{"norm_position": "pre", "moe": "expert_choice", "expert_mlp_ratio": 0.5, "optimizer": "adamw", "lr": 0.0013, "beta1": 0.8, "beta2": 0.999}
Rows from block 9 of a small class-conditioned spectrogram diffusion model, named by matrix and row number. Rows with one number within an expert belong to one neuron, the router's apart. Each number is 128 + 32 x the weight over its row's rms, rounded and kept within 0 to 255. All counts start at 0.
Before each expert's rows are labels from the 100 clips, of 14848 (inputs lightly noised), where the router gives the expert most weight on average: "peak on" is the class under the peak. Only what is clearly more common there than usual is listed. The data: phrases spoken by 400 fixed synthetic voices. In brackets: how many of the 100.
# router: router (model.blocks.9.mlp.router.weight, 8x192), inputs 0-63
# up: expert up (model.blocks.9.mlp.up, 8x96x192), inputs 0-63
# down: expert down (model.blocks.9.mlp.down, 8x192x96, transposed), outputs 0-63

# expert 2
peak on: silence (100)
router.2 [ 98  87 117 191 120 105 122 156  89  98 121  67  84  94 134 114 108 141 122 139 179 126 130 117 157 135 155 112 146 120 158 179 215 160  85  99 147 144 150 166 123 149 194 154 135 137 128  71 119 196 109 110 180 148 129 140 134 111 101 108 123 119 117  88]
up.0 [186 145  84 105 114 168  87  88 120 117 140  92 134 102  89 173 158 105 133 147 154 171 123  80  94 170 116  86 145 168  99 166 164 108 119 108 106 109 121 118 176 110 104 120 111 159 134  90 114 129  36 112 185 137  90 129 180 145 124 128 143 144 147 148]
down.0 [160  94 140 124 121  99 109  86 131 119  65 157 171 140  89 164 155 156 112 105 101 190 155 129 100 124  90 189 103  90 151 143 110 170 114 138 140 117 146  83 125 110  90  84 120 138 116 165 127 143 133  75  92  86 165 111 112  78 129 134  30 144 130 206]
up.1 [149 154  94 117 154 140 127  95 130 102  79 151 122 126 156  96  77 117  82 119  94 174 136  86  79 123 123 109 120 141 123 124 145 106 150 128 182 141 217 108 242  85  57  33  72 129 121 134 108 135 120 141 144 150 168 149  90 112  71 105 128 102 141 123]
down.1 [166 145 130 142 150 108  82 114 106  89 141 112 129 104 126  86 126 180 161  97 150 154 138  71 142 142 127 124 107 163  93 156  86 120  95 134 120 206 109 105 123 209 160  84 107 165 135 108 113  85  76 136  59 104 111 149 106 121 103 139 141 101  75  81]
up.2 [126  71 153 107  62 106 132 154 116 174 114 182 140 120 175 190 139  79 114 156  97 154 185 116 159 110 110 145 127 143 157 118 127 100 128  75 142 164 135 109 142 100 113 132 105 165 177 134 111 157 128  69 133 163 132 128  96 114 118  77 166 122 101 173]
down.2 [ 89 157  79 133  97 132 142 177 125 182 143  74 145 169  83  81 114 189 175 127 122 106 147 140 114 109 116 140  99 136 132 158  65 122 106 181 135 165  90 160 179  78  76  71  74 113 169 129  87 134 121 149  55 117 101 120  78 124  99 206  96  71 108 174]
up.3 [162  64 145 131 106  78 147 111 100 133 115 148 148 106 156 130 105 108 143 144 107 143 153 119 143  82  96 143 101 204 107  56 109 142 118 152 128 187 158 110 150 102  99 157 118 124 143  86 117  39 144 113  60 140 102  97 140 105 117 138 145 124 143 115]
down.3 [121 105 105 144 131  78  98 112 104 171  96 180 143 106  84 121 179 139 147 125  91 115 114  84 114 205  79 124  87  74 104 115  83 119 181 122 107 168 114  89 169 129 115 162 152 176 139 141 132 101  74 148 166  73  99  96 114 112 106 124 142 121 139 113]
up.4 [116 114 129 141 122 149 115 108 129 131 162 161 172 102 137 161 181  83 115 115 130 103 140  92 126  65 137 123 131 119 160 105 140 131 167 119 125 125  96 134 180 130  70 122 147 112 136 182 163 118 134  88 107 114 102 164 124 183 113 125 110 110 131 109]
down.4 [204 115 141 101 125 103  92  85 163 138 177 126 139  98 143  99 179 127 169 122 139 131 102 143 129 142 152 144 100 128 134 137  90  72 124  95 112 127 173 114 176  59 188 114 130 158 119 189 103 145  74 178 105  96 119 181 151 110  68 144 162  96 123 172]
up.5 [128 124 101 107 190  97 123 102 118 170 121 154 130 153 148 114 120 196 162 116 101 160 121  98 105 114 103 110 133  92 114  74 142  97 121 116 129 133 104 139  93 204 154 122  85 116 108 134 135 133 144 109 138 116 122 145  90 174 165 117 118 131 143 125]
down.5 [142 178 133 102 115 213 156 112 161 147 104 148 160 140 163 156 136 136 127 120 154 142 142 115 145  92  68 121  55 131 123 109 110 115 135 146 115 162 108 170 119 125 188  91 148 136 133 132 118 123 136 117 107  97 156 128 197 166 167 143 151 130  96 123]
up.6 [ 95 136 142  70 106 114 216 187 116 121  94 103  67  87 124  89 168 105 154 147 132 100  54 162 154 146 112  93 121 114  99 151  93 135  42  84 165 115 186 146 112 137 141 182  99 153 127 192 135 181 166 134 134  75  81 120 158  84 130 126 136 121  99 145]
down.6 [109 161  83 130 150 135  79 159 106 188 133  82 183 137 131 162  89 171 104 159 168 132  96 121 154 117 193 160 132 150 116  80 113 101 170 141 108 146 122 154 147 140  94  67 130 131 168 124 170 113 101 136  93 214 135 123 158 113 174  82 154 139 132  67]
up.7 [120 119 149 131 126 102 131 110 102 131 134  98 121 167 129 151 127  99 179 164 128 116 189 101 113 185 144 164  95 205 165 129 138 150  80 137 133 154 161 125 110 121 108 121  96 109 107 134 145 157 151 160 147 132  96 112 103 135 120  96  65 100 126  99]
down.7 [122 151 163  75 109 168 116 124 119 152  78 160 144 155  80 112  87  80  98 107  82 103 106 103 185  94 146 129 152 145 126 154  73 158 112 145 122 139 109  98 129 160 151 144 156  67 144 145  87 150 111 142 117 129 158 111 154 173 128 132 112 101 140 166]
up.8 [143  82 135 107 104 187 180 182 137 133 176 107 125 174 118 124 115  72 123  82  85 110 115 134 106 151 121 112  56 142 112 112 106 166 135 132 191 122  67  91 117 155  93 152 165 117 108 178 148  96 139 210 139 130 102 134 110 119 117  98 154 227 171 176]
down.8 [ 99 113 143  95 119 135  75 124 158 102 153  86 141 108 109 150 117  94 141 216 139 113 113  98 173  62 177 131 140 166 166 159  84 178 140  93 113 189 144 143 139  16 103 100  80 154 103  86 219 156 123 134  89 162 121 141  84 112 112 110 126 179  90 101]
up.9 [103 118 141 133 133 148 151 129 157  67 144  66 124 115 184 171 155  22  72 186 169 163 137 147 142  99 143 149  68 154 191 185 122  79 156  96 131 113  90  99 137 108 156  55 118 160 167 164 128  98 140  82 173 131 134 166 166 111 163  85 101 135 169 145]
down.9 [ 88 111 139 188 154 184 145 114 124 148 120 120 115  96 138 158 185 115 153 109  45 111  68 162  94 223 144 161 173 188  93 136 111 177 149 160 165 180 169 138 103  95 123 156 199 122 173 136 135 172 128 156 194 117 139 129 149  80  91 148 156 116 100 152]
up.10 [168  35 167 116  79 161 162 157  96 139 121  78 102 106 110  94  52  91 137  88 131  68 107 136 109 138 120  80 129 104  83 122  96 124  90 129 140 139 126  99 144 142 149 169 140 135 128 139 129 115 136  96 151 102 110 122 132  94 103 173 106 148 126 163]
down.10 [158 144 158 111 133 110  72 143 143  83 138  89 180 167 134  60 165 129  88 169 101 165 200 132  81 141  96 139 109 123 173 126 136 181 156 138  89 132 152 101 134 123 108 108 191 114 143  86 158 124  94 123 101 150 163 137 119 139 120  91  89 191 132 133]
up.11 [144 102 141 161 123 167 109 135 129 128 149  95  87  97 111 133 168 142  97 123 179 109 179 156 184 148 120 127 136 153 176 143 160 117 113  91 128 167 150 154 198 122 149 208 132 110 105 139  95 128 153 135  59 146  99 116 198 132 127 100 152 119 158 143]
down.11 [106 125  99  90  88 111 156 123 167 141 171 102 160 115  66 157 143  96 106 112  95  88 148 119 128 176 119 197 177 132 164 120 115  96 116 128 103 137 131 137 137  91 136  92  87 163 138 167 161 137  89  79 181  62 129  90 143  67 157  87 118 161 173 114]

# expert 6
peak on: silence (89)
router.6 [ 85 137 108 149 133 139 127  99 145 110 132 135 154  92 122 119 134 155 120 148 103 171 112 128 104 143 144 140 125 177 134 177 130 157 169 190  67 111 115 139 111 115 223 158 109 168 156 128  98 145 147 113 131 125  98 169  97  60 138  81 133 116 183 130]
up.0 [100 163 166 117  94 140 115 196 126  95 169 140  88 159 107  70 123 135 139 136 139 154 145 114  96 154 141  95 123 151  90  36 150 129 138 149 121 145 134 142 169 174 150 140 117 129 105  91 125  46 140  98 114  86  74 101 148  71 169 195 102 125 148  69]
down.0 [125 137 114 163 135 114 146 126 126 125  88 133 111 149 165 143 113  73 135  86 142 131 194  89  90 143  83 101 132 106 166 152 163 110  84 218 109 100 149 134 123  79 152 140 140 122 167 118 118  96 110 148 170 137 216 111 100  73 153 162 127 171 162 104]
up.1 [113 129 166 174  93  87 153 129 146 177 158  76 148 156 177 142 144 154  83 118 132 163 179 116 149 132 184 167 149  86 108 156 132 107 102 130 149 141 159 140 137 104 107 128 135  77 121 175 133 145 102 156 158 141 131 144 118 187 104 115 140 131 116 137]
down.1 [138 112  87 138 152 120 159  92 112 141 133 104 136 162 174 114 161 106  74  81 184 129 167 113 118 103 129 139  69 185 114 128 188  90 130 140 113 139 236 121 121 122 135 123 130  78 121 134 153 202 125 155 121 166 112 101 174 178  78 149 114 127 137 173]
up.2 [163  60 137  96 136 226 130 162 144 127  85 140  90 119  53  95 144 139  98 137 134 138 161 119 123 142 134 117 130  76  86 128 116  97 161 147 107 123 155 143 145 131  79 101 105 125 138 129 155 154  77 172 112 104 112 162 166  82 130 181 109 152 124 174]
down.2 [126 155  83 135 140 133 155 119 127 166 160  86  85 162 137 132 103 149 117  95  78 145 136 182 157 110 116 176 131 178 146 109 132  90 122  90  95 120 100 151 111 121 148 147 114 125 120 100 159 157 120 123 147 105 226 145 204 172  91 160 130 120  72 141]
up.3 [111 124 107 125  69  72 120 144 143 113 170 161 100 147 178 100 170 132  93  86  42 134 130 133 126 148 114 171 158 120 122 111 151 100 121 100 139 128 124 120 131 209  75 127 133 142 104 143 118 157 108 165 139 102  82 118 154  99 133 192 186 167 126 161]
down.3 [152 107 144 172 197 130 149 121 107  89 111 140 160 117 129 183  99 106 150 103 156 119 118 140 142 142 159 114  39 135 103 205  51  91 117 179 116  83 135 167 146 100 145 125 155 117 105 114 126 108 171 157  63 139 129 101 123  93 130 139  90  87 139 108]
up.4 [134 164 132 113 140 105 161 124 122 111  93  73 115 126 144 130  96 125 155 142 167 145 122 144  79 107 119 117 170 110  78 110 107 179 155 136 157  99 134 100 132 174 145 131 138  53 119 153 172 122 132 128  64 103 132 132 124 172 104 105  98 172  77  92]
down.4 [ 91 108 140 125 153 152 153 135 114 129 115 110  69 137 131 106 102 138  97 121 156 115 136  69 124  78 127 138 172 119 111 130 138 152 145  95 192 116 122 117 111 123 122 138 144  96 102 108  98 115 152 105 153  82 157 141 181 118 135 111 181  77  99 165]
up.5 [175 101  85 123  91 163 122 118 154 156 120 114  79  78  60 117  99 115  84 115  50 120 132 182 148 130  54  87 118 102 155  25 163  99 143 135 155 149  86 121 120  93 119 103 183 150 138 125  83  96 108 110 119 103 151 105 167 105 170 193 136 114 154 140]
down.5 [121 102  98  94  73 159 142 156 131 149 130 142 140 106 188 160 138 101 181 118  97 123 139 103  76 135 149 122 131 154 120  74 111 136 118 157 148 143 178 125 139 145 160 138 117  53 126 139 116 158 171 138 108 143 146 130 175 102 144 187 112 178 117 202]
up.6 [133 143 122  79 109 106 113 114 189 170  31 118  65 143  95  70 110 146  94 102 139 164 143 143  90 135 125  75 135  85 173 130 137 102 128 114 136 113  92 199 102 100 116 217 115 174 131 149 101 151  94  86 127 120 128  83  86 160 183 136 127 112 163 141]
down.6 [162 134 107 130 169 148 115 161  82  81 138 140 149  79 195 177 101 144 119 186 106 125 142  97 174 170 138 143 101 109  92  65  28 180  89 143 195 122  87  68 135 196 160 126 108 147 118 130 173 109 125 123  97 140 125 120 160 143  97  90 109 128 162  90]
up.7 [125 117 183 105 163 169 157 118 137 187 174  92 138 146  74 123 142 148 143  92 160  88 105  72 135  50  88  82 135  52 169 121 109 133  96 111 175 109 132 132 114 124 126 176 114 106 137 117 134 105 102 193 149 131 110 161 173 211 203 189  61 154  87 170]
down.7 [136 104 145 118 124 126  90 137  92 104  99 136 162 115 138  75 129 141 131  81 139 158 170  93 112 169 152  89 127 114 118 156 132 108 101 138  55 125 112 138 171 100 160 171 216 137 144 126  83 139 101 110 118  70 106 178 215 138 116  95 174 164 104 120]
up.8 [108  98 132  98 105 113 151 114 157 182 102 148  92 133 165 151 163 176 112  70 139 127 151 134 102 126 140  16 149 175 169  81 137  90 119 182  79 180 179 102 152 116 113 108 108 192 148  91 163 140 159  98 185 112 128 143  99 115 141 156 149 155 137  82]
down.8 [141 126  77 101 134 176  70  86  71 172 149 123 165 110 160 115 146 120 111 121 125 162 109 114 154 136  79 129 101  90 114 110 134 124 183  87 163 159 205 108 105 136  96  89 139 143 164 107 144  94 120 144 101 181  83  93 199 140  84 174 141 140 131 165]
up.9 [152 172 125 115 163 126 120 121  85  55 101  99 148 143  71 124 115 120 152 130 131 166 132  89 123  86 126 153 165 119  99 111 145 168 143  48 150 111 130  93 127 105 172 125 151 100  49  68 117  95 140 218 169 116 122 135 147 113 140 102 122 152 122 149]
down.9 [106 117 117 122 144 111 180  76 122 149 118 155 171 172 123 147 157 137 134 122 159 161 140 116 154 126  89 140 172 113 202  97 120 191 122 122 148 128 184 152 128 131 145 113 118 104 129 125 130 174 111 155 103 135 137 132 152 100  96  95 162  96 201  91]
up.10 [191  97 133  98 130 137  79 111 146 150 156 149 176 108 123 149 117 134  83 137 139 124 120 180 115 138  77 111 140 137 130  40 161 140 167 182 116  87  74 139 106 188 150 131 130 172 134  80 108 112  89 140 133  91 164 141 143 130 114 115  98 113 131 112]
down.10 [ 97 130 151 145 131 131 164 133 134 119 108 165 106  88 101 130 123 125 106 117 160 147 122 124  99 148 177 156  91  90 157 147  90  84 110  83 128 192 190 132 162  56  77 170 155  80 123 171 119  99 156 124 143 138 182 154 141  88  96 133 143  93 153 125]
up.11 [134 136 107  61 141 134 167 163 185 146  84  59 166 157 114 150  60 127  91 143 141 156 130  74  90 107  94 117 111 146 135 102 110 165  78  58 147 118 107  98  99 185 172 172 199  92 114 149 160 144  91 114 119 153 152 141 171 105 150  50 139 225 124 123]
down.11 [164  93 156  81  77 107  79 163 118 162 151  90  87 152  81  94 133 120 150 122 146  92  99 179 124 136 180 175 172 126 110 117 166 168 131 123 170 135  95 116 105 199 125 136 139 133 129 160  85 169 101 137 160 108 112 123 120 106 132 132 146 134 112  94]

# expert 7
peak on: /t/ (34)
router.7 [173  80 152 155  70 178 181 172 153 182 149 135 171 124 104 180  92 115  97 142 128 140 146 136 174 104  95  88  95 159 148 133 167 141 125 130 168 130 113 132 153  77 110 138 168 130  94 204 118 103 123 136  80 137  86 182 163  92 185 125 108  92 194 121]
up.0 [126 152 123  81 104 152 131  91 142 100  64 142 111 116 152 106 137 121 110 168 114 171 170  92 131 164 147 105 172 134  96  90 122 133 148  93  94 143 132 139  91 165 124  74 140 126  71 114 121 119 130 139 133  69 160 114 139 114 153 172 162  91 122 121]
down.0 [102 129 200 151 130  94 114 123 148 181 164 154 134 135 124 107  98 137 111 110 165 177 136 142 103 130  96 189 108 138 123 170 151 116 141  91 121 152 181 127 115 111 149 100 105 179 147 183 174 177  56 102  97 124 126 100 155 154 112  82 148 163  64 157]
up.1 [139  92 125 119 128 146  54 112 140 103 133 160 157 163 128 120 125  95  79 178 102 104 123  60 163 152 156 138 154 136 136 155  30 131 164 127 116 138 120 113 146 147 153  62 117 154 163 116 156 122 145 108 124 134 120 187 182  99  98  95 159 198 148 130]
down.1 [131  81 127 137 162 141 159 140 132 116 146 125 146 131  44 152 142 143  99 123 152 145 111 154 140 162 171 175 167 179  98 123 156 150  86 175 109 125 131 177 156 124 199 107  98 127 114 176 144  69 110 144 103 105 177 114 107  92 158 136 143 115  83  66]
up.2 [132 114 102 177  83 129 106  78 137  89 156 155 211 125 134 143 142  50  79 138 120 136 165 131 115 142 173 174 186 164 131 126 135 127 164 141  95 129 112 110 153 131 117 117 201 182 125 144  97 134 128 109 108 109 100 120 157 104  97  96 248 111 140  95]
down.2 [115  75  86 107 131  92  94 170 133 110 108 145 149 106 143 135 150 158 156 114 119 171 184 159 151 144 157 149 115 119 133  71 164 139 133 118  73 158 129 120  90 178 167 124  85 124 145 209 146  81 122 126  89 162 141 109 190 170 133 181 186  94 112 127]
up.3 [ 76 148 124  66 130 115 115  80 107 178 139  78 162 111 163 114  45 104  96 141 156 106 137 128 131 125 159 122 130 126 149  77  84  94 176  97 107 131  86 118  92 148 176 130 217  99 121 131 129 181 165 114 128 175 110 131 134 149 135  90 105 136 140 200]
down.3 [114  94 119 148 188 170  88 160 134 127 152  94 122  76 115 158  97 137 128  60 111 134 136  94 164 156  85  77 162 164 129 138  66 136 145 178  82 126 128  82 131 156 121  54 103  66 121 144  87  67 144 154 161 120 133 117 174 111 111 152 139 177  58 117]
up.4 [114 142  55 110  62 111 139 112 125 101 125 136  92 125 102 113 132 116 109 183 119 150 144  79 136 156 192 126 129 162 133 138  91 223  99 112 119 153 121 143  92 145  98  79 183 156 122 109 135 151 151 100 142 132 148 114 131 133 146 141 118 111 123 159]
down.4 [154 127 192 138 137  99 161 138 121  74 121 120 133 133 169 117  89 152  79  97 112 136 123 119 174 135 129 166 116 137 120 145 184 121 147 185  96 173 192 128 134  95 168 139  74 138 154 139 158 187  64 133 106 133 134  75 132 138 132 149 162 149  68 179]
up.5 [134 136 149  81 175 160 160 166 105 107  49 158 138 151 131 120 189 130  73 166  67 164 149  80 139 129 112 146 145 112  87  81  87 114 142 146 120 122 155  99 117 160 112 107 133 107 136 151  97  92 148 170  93  87 188 111 169 143 134 221 119 115 107 162]
down.5 [141 137 174 107 152 124  93 147 195 113 181 120 164 125 135  78 105 142 109 116 167  69 182 128 128 107  75 112 160 117 148 106 181 119 121  63 142 143 129 133  98  87 173 119 100 163 118 120 149 141 134  95 106 157 105 182 139 170  98 127 156  89 107 133]
up.6 [121 203 126  64 139 119 138 118 123  99 114 105 134 112 119 111  98 160 112 146 120 222 112 147  84 112 150 125 145 149 130  76 110 100 164 152 110 135 117 132 133 120 129  87 178 102 142 125 175 139 129 118 164  93 177  63 111 138  93 118  71  72  91 151]
down.6 [127 161 171 109 155 152 144  86 151 122 130 152  96 114 145 142 167 169 114  64 122 150  99  97 163  72  94 166 132 156 161 131 142 147 136  94 123 126 117 118 105  94 153 125 138 137 151 133  24 162 132 144 116  71 120 110 158 146 184 102 191 140  97 128]
up.7 [149 118 114 114 108 172 170 108 154 188 152 112 128 157 108 129 143 140 108 129 133  92 159  76 100 131 187 144  97 125 121 134 135 136 145 166  83  89 149 120 155 142 154 144 133  99 148 126 136 132 131 122 133  98 205 122 106 167 129 129 155  93   5  94]
down.7 [ 76 150 142  57 132  89 168  71  58  95 102 125 122 157 156 172 130 108 153 165  93 152 134  80 151 138 178 182 219 104 170 133  66 130 146 161 158 174 136 119  99 139 109 155  84 114 130  78  68  67 117 141  88  84 113 114 150 102 129 131  99 120 106 108]
up.8 [120  79 106 145 109 111 182 100 132 180 155 134 128 193 155  88 100 157  98 170 175  59 165 106 155 106  82 158 142 105  78 148  83 174 112 148  99 102 165 115 135 144 150 125 148 107 191 105 195 119 169 142 148 103 123 180 162 151  78  83 135 160 122 115]
down.8 [ 80 148 133 158 110 107 137 137  79 108 130  88 158 102 100 109 173 119 111  70 119 144 151 184 114 137 151 136 137 126 119  84 131  89 110 119 140  81 164 126 146 162  77 154 165 129 106 174 119  70 201 126 101 157 183  89 162 145 114  70  58 107 110 163]
up.9 [159  91  98  77 116  90 164  81 148 124  85 149 115  63  63  28 110 115 151 128  75 136 126 119 161  96  80 130 107 144 159  99 149 126 151 137 200 100 123 162 127 102 114 123 136 136 145 145 122 138 142 170 148 126 197 120 168 115 116 166  66 160 136  93]
down.9 [ 61 140 117 104 126 121 139 132 122  73 117 106 101 139 183 131 106 126 183 155 143  86 186 124  53 156 166 113 216 115  91 132 118 176 135 130  76 117  87 148 132  96  66 131 100 122 137 106 140 127 160 168 101 147 108  51  88 104 150 127 100 161 118 215]
up.10 [118 106 145  89  89 161  55 160 201 117 117 142 121 163 157  89 196 111 137 142 223  98 166 123 146 101 167 102  67 177 148 123  80 162 122 110 129 123 110 173 120  89 141 115 107 170 127 113 151  97 134 141 183 137  96 154 116 119 172 156  52 185 142 119]
down.10 [ 78 149 128 110 190 127 171 109 140 157 230 143 154 124 124  83 108  83 130 143 101 186 102 151  98 162 146 195 153 144 156 120  64 139 121 193 127  88  90 157 144 127 147 171 210 125 153 138 137 170 135 106  87 161 208 101 110 135 132 139 165 109 155 107]
up.11 [137 157  26 189 160 156 149 116 123 142  88  67 141 104 100 155 138 145  89 145  92 130 150 160  86 100  88 103 210 112  95  87 154 138 164 152 108  95  79 137 141 109 224 102 142 102 134 131 132 115 189 122 114  89 145 155 159 141 180 148 110 129 133 123]
down.11 [157 114  77 112  95 190 153 161 163 120 114 154 139 115 151 170 144 107 168 138  56 127 110 201  90 111 182  88 118  64 186 106 124 149 129 122 120 141 149 164 121 185 152 103 118  98 162 156 103 122 190 109  93 101 105 166 151  84 142 128 165 136 151 155]

# expert 0
peak on: /s/ (58)
router.0 [153 140 125 135  97  93 148 173 124 171  82 108  86 171 122 108 124 173 218  86 125 160 166 147 111 181 139 132 118  93 176 114 128 169  57 163 146 124 125 151 122 158 200 144 182 118 126 120 107 139 172  76 145  78 144 100  79 119 164 149  74 110 152 141]
up.0 [ 79 113 157 115 147  97 137 115  93 134 152 111 159 148 169  80  94 127 138 160  78 126 119 117 108 116 107 167 119 143 130 109 111 108 157 112 119  61 143 141 114 102 124 172 149 134 174 147 139 114 141  48  53  38 128 112 149 137 142 133 127 130  97 184]
down.0 [ 90  15 112 137 153 167 182 129 146  83 155 164 102 107  94 163 125 107  87 111 137 141 107 196 148 113 105 129 137 100 131 174 138 100 147 164 103 168 153  89 134  86 179 142 113 135 100 129  87 172 130 199 104 101 145 187 140 117 179  84 150 111 109 129]
up.1 [112 106 143 103 174  92 204 123 146 163 149 108 149  85 131 134 145  88  64 180 168 141 152 179 123 171 135 146 171 124 171 146  91  87 151 161 116 124 158 171 102  41 147  61 136 115 118 141 158 196 163  84  40 118 124 151 142 117 164  99 118  90  92 151]
down.1 [144 167  92  89 119 106 138  98 123 152 160 138 102 116 152 103  85 197  94 126 153 160 175 163 162 139 174 151 151 102 172 166 167 137 114 157  97 158 115 130 128 161  91 112  62 125  84 119 111 168 142  95 169 149 100 152  71 116  89 157 126 179  97 175]
up.2 [131 126 141 129 169 107 133 113 182 151 184  95 135 103 118 131 146 128 147  71 180 156 188 159 104 123 152 149 116 132 108 155  50 124 108 132 111 131 150 156 144 151 154  95  83  61 118 159 154 177 111 103  89 142 143 104 110 150 108 125 155  88 158  72]
down.2 [127 133 151 144 184  84  92 110 127 125 107 129  90  92 144 112  77 108 118 113 169 163 109 108 136 134 142 145  86 179 107 114 145 144  97  45 152 135 128  80 135  46 138 118  99 158 133 119 200 140 135 142 143  87  88 122 107 182 157 173 177  60 111 120]
up.3 [156  83 141 122 160  70 160 117 138 114 108 111 142 154 128 197 122 143  68 175 191 116 186 101 123 127 149 127 149 124 209  99 163 112  95  98 158 104 142  74 177  54 143  71  87 177 141 185 135 127 128  72  72 163 101 149 134 132 148 124 117  87 113 169]
down.3 [204 105 109 148 123 139 114 132 161 143 155 166  74 120 108 142 132 189 114 145 148 173 148  89  88  76 136 205  92  80  84 136  79 153 116 183  97 119  85 117 133  74 134 180  92 145 120 114 127 139 171 135 178 107 129 102 167 127 118 124 140 192 106 129]
up.4 [128 163 181 135 110 153  56 163 115  95 125 108 105 145 119 199 136 165 140 100 165 198 153 124  72  70  94 141 164 130 119 122 180 102 130 118 141 116 116 116 167 163 153 125  90 172  92 131 121 104 137 126 197 176 158 168 154 136 157 118  68  44 202 113]
down.4 [133  64 170 184 152 160 117 141 143 125 148 112 151 126 133  99 131 168 120 101 177 118 120 111 159 112 113 116 126  93 148 154 128 165 154 210 118 104  86 127 159 125 197 149  73 142 118  87  85  99 108 143 102  75 147 116 114  93 171 176 129 120  95 101]
up.5 [126  95  75 163 176  66 158  64 124 159 149  79 201 109 121 160 108 118 159 202 147 141 119 131 100  57 132 166 120 149 162 122  83 164 146 140 128 146 120  95 172 141 164  35 137 121 166  97  92 135  75 116 124 186 161 115 136 137 154  83 142 133 167  97]
down.5 [182  92 152 127 128 141 150 114 201  89  80 115 138 198 100 151 156 106  50 114 169 206  78 176 163 143 127 152 106 177 177 120 186 150 139 118 152  93 176 111 118 154 128 121 140 145  94 126 104 141 126 123  66 155 145 128  56 131  83 119 174  69 132 134]
up.6 [166  91 114  72 180 108  61 156  99 170 159 105 184 108 107 152 118 169  82 126 151 120 174  85 129 105  91 147 105 129 137 121 129  89 156 131 107 110 140 106 144  79  69 102  79 122 157 110 101 117 120 123 115 159 127  96 213 117  84 101 160  73 157 153]
down.6 [204 127 133 141 160 134 138 110 210 121 161 106 123  69 161 115 193 178 128 120 117  76 134 120  89 152  88 107 124 105  93 119 118 114 155  87 110 130  88 139 132 114 185  78  72 113  94 151  91 109 135 130  89  79  82 147 148 180 136 118 138 155  91  81]
up.7 [134 188 111 167 118  95 108  82  90  91 143 120 124 141 161 146 114 122 145 179 156 117 105 136 149 108 173 157 144 147 119 100 104 119 130 128 172  83 146  78 137 147 104  66 142 129  97 130 174 124 154  91 112 145 156 132 199 153  83 127 139 113  76 181]
down.7 [ 57 156 130 151 134 126 145 139 120  95 118 120 149 122 167 154 190 115  96  43 110 195  66 133 115 141 117 113 116 155 165 183  70 130 111 147 119 161 144 132 161 203 104 150 122 166 141 122 100 194 134 170  93 113 117  59 102 121 102 142  61 177  75 184]
up.8 [ 74 129 127 153 162 168 134 164  91 149 204 143 127 217 100 138 178 136 100 107  81 162  83 128 154 106  89 119 134  93 126 228 156 134 124  75 162 169  82 137 146 121 127 139  99 131 126 179 149 163 143 166 138 153  92 186 154 148 130 175  80  90 124  99]
down.8 [111 141 155 145 137  62 103 193  56  59 129  97 146 130 150 175 120 186 154 131 158 173 132 120  97 148 176 139  78 116 113 131 107 124 121 132  73 119 120 207 127 116 113  67 208 177 131 146 180 166 131 147 127  79 128 123 118 107 154 126 147  88 150 181]
up.9 [130 118 101 123  94 143  25 151 112 122 130 133 142  91 105 151 195 127 106 105  62 106 140 104  82 148 150 123  84 144 101  92 112 147 136 160  97  99 137  98 146 159 134 138 187 139 153  79 110  66 141 140  97 137 108 132 161 105 134 124 200 174 140 219]
down.9 [133 145 128 125 122 140 164 189 181  99  97 132 113 154 107 110 123 120  92 105 127 142 100 187 151 112  68 141 107 158 133  79 178 124 121  93  70 144 130 123 146 169  73 121 122 124 170 130  35 199  72  69 154 160 148 137  70 132 152 173 148 173 139 160]
up.10 [104 124 169  94  94 192  47 127 172 181 145 133 112 166 150 146  62  97 135  94 132 173 182 133 118 147 132 129  90  93 164 109 124 158 114 167 122 167 118 110 179 100 188 169 150 145 148 147 154 114 120 133 140  92 135  86 117 109 109 100  69 140 180  87]
down.10 [178 140 147 165 154  90 164 100 176 117 123  96 142  72 110 131 156 135 118  82 137 171 139 114  73  91 104 161 139 188 107 136 158 138 141  87  71 145 164 142 146 157  75 115 115 176 154 111 149 151 107 117 130 168 132 207 127 136 116 139 167 115 102 132]
up.11 [121  74 101 146 150 145 140 133 191 142 132 148 188  47 129  95 127 105 127 163 100 141  95 129  79 122 165 103 137 161 130 166 140 134 125 180 106 170 123 110 105  65 153 126  94 146 134 177 111 103 102 122  94 116 112 143 106  94  93 120 113 135 151  91]
down.11 [119 123 170  81  63 172 121 123 179 120 119 114  83 136 105 167 127  88  93 125 185 115 149 120 102  95 148 150 159 101 152 150 144 186 130 144 153 141  88 102 162  89 202 200  69  89 119  98 110  90 158  88 139  86 118 131 168 119 160 148 140 136 105 122]